Rows from block 12 of a small class-conditioned image flow-matching model, named by matrix and row number. Rows with one number belong to one channel. Each number is 128 + 32 x the weight over its row's rms, rounded and kept within 0 to 255. All counts start at 0. Numbers have three digits each.
After each channel's rows are labels from the 100 images, of 14976 (inputs lightly noised), where the channel reaches its highest value: "patch colour" is the nearest of a few named colours to the mean colour under the peak; "strongest on" is what is common among them. Only what is clearly more common there than usual is listed. The data: scattered letters and digits in many colours. In brackets: how many of the 100.
# convs0: first 3x3 conv (model.decb.0.2.convs.0.weight, 96x96x3x3, each kernel summed), inputs 0-95
# convs1: second 3x3 conv (model.decb.0.2.convs.1.weight, 96x96x3x3, transposed, each kernel summed), outputs 0-95

convs0.54:110152159121101141181132158158107085189108128148151136130099076127124216184160164117162104102133133169118100131117077150118200097099114121163209088126106142086097101130195141149104142167112149120150160146109092116181147138055116077095123098154097136120118083153188117108136104126117130182
convs1.54:102092153105156154119103122108124153079161130159095142147129225139074023108117128106095168148172188143182117135143089105143105141137110083166181164165134128133115103175088086108111116089102117127100118168179125139121130137129115083170144148174129116093210149125119155147092119174135175126
patch colour: brown (32)
strongest on: count: one (53)

convs0.72:149139161127090106112171095152132174133133102103085148129101129095076134079168125185152154144097063077114106136124132067125080138202131145103119147120181118113077150060062130141125136174158169138116172140121198172134106103106091152125115073120115112132055141082125092176137149106098151146
convs1.72:100069119067117136137105153111126145059167102151160129050191131087204137172187211110150140109095143163158113113155097124100175140153115119105152144128182131117186138122155135118073113119134096094100131133059105143133118139125130174140159126126129162129128141155077116132182083109182169139
patch colour: pink (49)
strongest on: purple (56); black (56); blue (53); count: six (47)

convs0.86:155171157089164166141153086144098098100109107121108119142185093123096131108112154184150107137062064093135093152138116185161129194114152103143094169142142058083094150124122107132112145121189166126151123158106171096114112114114125112163049142166133109162048129115125168086094074118101101104
convs1.86:091095126136134058081084139101121135078151141149165160059164192110171173191190139110134161164111123122195130113130178125116147113150134086135138157160181144167153113110168135145116114101126048074106120114097115110135121128130102074146133206085133162109111139172118115104193133152113131124
patch colour: pink (49)
strongest on: purple (60); blue (54); brown (52); count: six (42)

convs0.39:141114101092154107126117094092115087110191086141188165139146146145096081130147127123196168142153127138105149141129092169103224111049104163120098139106168097135132135117111140119112129150126096117120144130083075118135091140081172155110186107138115125062113121161121154064130113146229122100
convs1.39:155157098164159077124122159112109155146172172103092124102120224170079111146163164133081156115106137095114133103114154098131153123109152063117090142102145138056132157057147105088113119134138065156137118124132164131104124130143069055114041171079130112134149097161158138128093125142111152097
patch colour: brown (40)
strongest on: count: one (38)

convs0.33:135092143110098110141122095111141089108167111211090112146155113135112077152139086110133119111077118069142091123139135169210126122081176120154126084119150102137166116144141099136206139090135130158051141091089161104156101075046098123123120092102065167111169136101138126086159114128137116162
convs1.33:169150139105122181151149098181111138127078068145133124123108080070119077098105146119179173150128076144108162195124084111109149157132104157138057056101102071115113090109110146107120148158126140132168135170165129120117145112182089152090167120131141075113085111141117178164138088183123092076
patch colour: grey (38)
strongest on: the character Z (39); largest: Z (37); the character T (28); largest: T (27)

convs0.76:135125152097109134130141105116088083127088119057073128101171031110117176107149132136206185160122043065129090116120138118153118144124130115141090158148136079131096135106087056127104149128126146125153117170153135107110143115094121179157161145112135133127104149159032138086111124089100134125
convs1.76:131151152123146116090152149099141154128188149115114190090086138153130142057103147114149185125187201145124094126191123115121079128130142144147177206135133129131132117128121161132113123130148116107127118180155094109117126135075024133158117163112126155097183130087189118058114106190145139142
patch colour: brown (31); green (25)
strongest on: the character M (52); the character W (49); orange (43)

convs0.50:117118126098107176137129110112117125156157124111112125133118096104084064128142137107097138159138082093077130102050145095142194126128158130135086118065127079157115125127140106092094131078129105154118137102145103123143100120059097153132124055132158077103121152208122125146239112161183135175
convs1.50:156181112153159053135147107148134122099133195116094114122152219176105045151151143143105116087131134114138180118097060101119131132115115129111072099109082094148114164129129088158164104131134062138133107082158120069119131165146187078166130119104109088139123121141156126189132128120072154102
patch colour: black (69)
strongest on: yellow (41); the character O (30); largest: O (26)

convs0.78:167091118132089097086103114143089136174151087107152174123098124106120094065192140139150119091091148060115137142135140048139152111193056184089143164089126068151101129102060144162117154177128103117131132159085114172116128162107123154093173099131134099151107108132103132153087169134083117104
convs1.78:069121137082103146148160158099146127078137088139198148083181065054204143196140163106157141103123107174175118139147092118114104141161134140105137081118162110117169141120167131159097118150136122128112134123036110153126097140102150175163159103116107164108106103114088108117142092077133168176
patch colour: pink (43)
strongest on: the character C (28)

convs0.31:189133143215103138140177052134138111113125150134098117126139112152148090164112137107159145107079102100121086061096106131143162124056147157124083121099096177101111105133094125132126181114181098153070163110160111152115124117123214123113163109151152094147185128135076067108092163164128151139
convs1.31:111141114165089151176127147145113130097099112119127134099153107091182130219148098154158152119082093172143121117141118183139143125101121138114084110107155144154136169104095100181129122129114143132167172108064148130074162112091211154157142131165118141179067149128092119171174062052122084117
patch colour: pink (47)
strongest on: count: one (56); the character C (30); largest: C (29)

convs0.12:169092153154151095110148120143171117083150118110165117118065169100097115159116130098102019118089165091108112172158101131140061172111165175181125166097146076116091122147100122120123181147127105122122126165088119139129154178170125117131192116074094053144099133101118094089124123121108090129
convs1.12:183145095111141174147165181138146143060116071161083156109155106140160052134116175146115135073147086160123166146124085104121125156157115095103132103099089090069166182056154149091154108189144084139110192142080120143121162131111101118117094111109102175100130097130091123168106123099148144099
patch colour: grey (45)
strongest on: brown (46); the character Z (43)

convs0.58:136113167109113125177126137134087015136140166160167157142136100139117150129153120110117066197127066066144140103097110150100103132090101108110142160114125119115105087107163129096076126103095144094182163124096083098110114212132119121150105141152144113151114105152101140103112102067120075048
convs1.58:126155134180146152115109124148093175080128106136081163052125163140133057119089132127147201114128153130106142120152106142132079124116087119157124157153068147093090128118046123118173100113119091113143179164152110080091160104100073125073112157153093142116133118175147128177125052146140107066
patch colour: brown (36)
strongest on: the character M (31); the character H (30); the character N (30)

convs0.92:176136146139156132095126160121109080146108137105053158070160133124125141108142165164139089117134163140102125117167092170136157126138056141127135129131114051095102075133138144116117153149107141131168158191147152055081147109113175108115107230163130079187058165133131114110093148097127122133
convs1.92:159147148087154122172126167146147106161136151076116063233117142183084113116102174166090079146159083146086183129086134109127146133083117163129116122127127101129116166164110111104131121101077152170108076110145161132157116167176123074160133076138142107148169113124139137184067132165170167134
patch colour: brown (50)
strongest on: count: one (66)

convs0.17:154122087131148108130106127183174219136167122152189094160066091115094065139140094108097084128135188106134134128159137124114124107098091177112148176078139161102064128108110159142115151148133146113088154189059103105141139150088110160129208114113104094140117142102127122099094103121104079093
convs1.17:118159124112112116121146154113152104142118104198169166123133156146170168155118112188138087045163155192168134165071149108115170140097158116128158136106125130166168175144184114127162121171138079106081150091105132107170161130116143117129151073102122109092092124072094112213097155132138122196
patch colour: brown (32)
strongest on: count: six (47)

convs0.43:146135133119160160125131090150129147134127090129165122106157152137152110131146217115143157126103091230119111130128113101144157150033076130155086083150145119151093148150081142136168148121139129104199155132093128087116106131121208119072146108090120074137110112152075132132132088167206117147
convs1.43:175153120129151106085156115142211199142205149137095103121146130129079108103176144120099158131132175050126154093146157119117118155136122140129170151084169139120129144103141147087108131119115115149109144150162094108161103185119045096118132131169126115107217136133201147133155139073090164122
patch colour: grey (33)
strongest on: count: one (70)

convs0.42:101138107116131116110095084113112110174140115161172134144166185147152161145175235136139172147132144198097169113136102095118180135036105129129139110146126150136141180152104178162155102131112114123168140121108124118097098150167208109123123098087139162158112099133091109119132068159195116099
convs1.42:200142126149135076093120129134133135103166140110086106093135212132074079114138124131125181141112128106089146128108135130115152133172134109156126136110133112074130115086141101073083145127152067175170134163160139104140139126147022087095062160083128096105160129180140167158151114192118138086
patch colour: pink (40); grey (35)
strongest on: count: one (100)

convs0.6:148150154119138164122118147128142150130100127063043068173136023175115150141127099137109170154147127118139101096127119164157111080170096142131103092121126110102070125058112122109150131160118173176159117073139175162108181126091105118134135139162170154167124116188100126120061140087096127149
convs1.6:069098145112090126118124116112117123113151139173204162078111125083182181140145181118160138113142150148209089146153109130167105134157130140107179145163132146181157102178146166179082181105149159078127108132103150124172094088078107169164184115108117141127112164099133118090114105149189142176
patch colour: brown (33); grey (27)
strongest on: the character W (40); count: four (36); largest: W (30)

convs0.57:163169156181142088112171083113100132134111070117112125165217038134114065095112089113170176131139127061122116132119107152111140114114180161107137180130140100114134117077097137135119175157162154112120156122143138184117072136130148105130065114160135141087062083165105100114115116122080139115
convs1.57:085097120140128099103074144112098151090164173120177149042147207072204196193151150125142151137108155141205134088129154153121165114172124106130111142152174129169155121139165136159087098106140073083144117098110140108130126138095117136161134182100133121136124155155121119090186116101158141140
patch colour: grey (27)
strongest on: pink (51); the character N (48); yellow (45); white (43)

convs0.80:157170145100146188118158080127145173112110083074076138119124100148113115087136124181135152122107017122113126155141126089130096123176123171139079169118159133102079140067058135119137145177130172142109153120125165164111141125115108131129131084127137080149038160128067117123118106079107103106
convs1.80:142101095101157082102114163121151122100165163140152137053165160070184138159169159131160191141116199126176140110142129108091130101159095105154152140152202132136202122126214146147104107106137055130135124134110089114122074158104117122157134165103128165102159122158119117083184108126141171125
patch colour: brown (48)
strongest on: yellow (53); white (48); orange (43); count: four (40)

convs0.60:124116160121148071130134092091155128146150139115114199101147075118109218067147121146156176098108153100133082133138143116132127152045113186141197166115139097132121137082127107173087152153163152111063141114091124163099126175116095147142106095171093134137120114073121126107203164088150121111
convs1.60:149142116132140175151120115156124124144051124161121078157144133110124085182104054132123136128081078132118160132083111151169179086170065097095078092128126077109134124118179120122158147156150094147161127081114130118125100128188174118092124126079185111139152120204035125162134121150151117118
patch colour: black (68)
strongest on: white (45); the character 2 (30); the character Z (27); the character 7 (26)

convs0.11:152142136092131112122122122088093079139110104127046109126108060135101177135161095131159111201120069087129045112129137159186089098120088101095095128132137065130062100119113097110095126121119166126097107131125152115135111119061087146165153139167164160133138156164087126081120086075128123079
convs1.11:113128168153144127123147142141134161115163082152100185076107116174140111074127155105135198130202189114131091147186114090093075143142108124151147203118089155118137139105106162121155109122115118091121151207153061090101141142113033142126127140151128169091121135089189131098129112137140140100
patch colour: green (32)
strongest on: the character W (48); the character M (38); largest: W (37); largest: M (33)

convs0.1:141105142039093135132098160116092046085082147158121146138127118135123182159184099111144144191102104065125080105124116128129066129105111135092103126123109092126118064144153151110075143109144141129161093134150149158131175178081137128151130143162094137146105146151062129091124040078097111124
convs1.1:164130130179130172100146103143147181152150138121070152120067131144114114047085130110144185162161183106089096120185134135118097104131104132182152198165100167138091108115129153113145124113132142113132167205206082118095138124115047133103142177146128143111166131129157124081136153175140110122
patch colour: brown (28)
strongest on: count: one (62)

convs0.36:141133155119114094126130091133097159143152127170069113108145107124110027064153099097178159084120065145104153110129097143116142086099075132089121125123150066131172112152091116126145165152179095111088154093091148124122157141074147149142163122145130073146075117202103125150178094136186171142
convs1.36:158108093164133071101149125122179134165169210096137123123121191114072165121143131130062080121103169049104126078112186092100165116162162107128129098113135152136118152093201114114104107127145095122140098127156132119134128157152096061139095144089129113132158127136169136065115205106087142126
patch colour: green (32)
strongest on: count: one (54); the character N (27); largest: N (25)

convs0.46:146162116148138103113121100163073044158189149133196166104127118140134079086127186104149113079141104093107159080109119177130200103072079205103128097096121110136161150142144159110124150100138094091110125152091102104117115157131167100133119119133081129088145091121120132125195148130091158066
convs1.46:169165115179131139119087089168104131124114131143040105112096203142088080131135113106088121147082108106118166152138133183146141147123090107157077112103103103078126118100091088100171128118125116137187178129159146077097152155163133078058072140122137114126124107159125154189121098142144125044
patch colour: brown (29)
strongest on: count: six (41); count: three (39)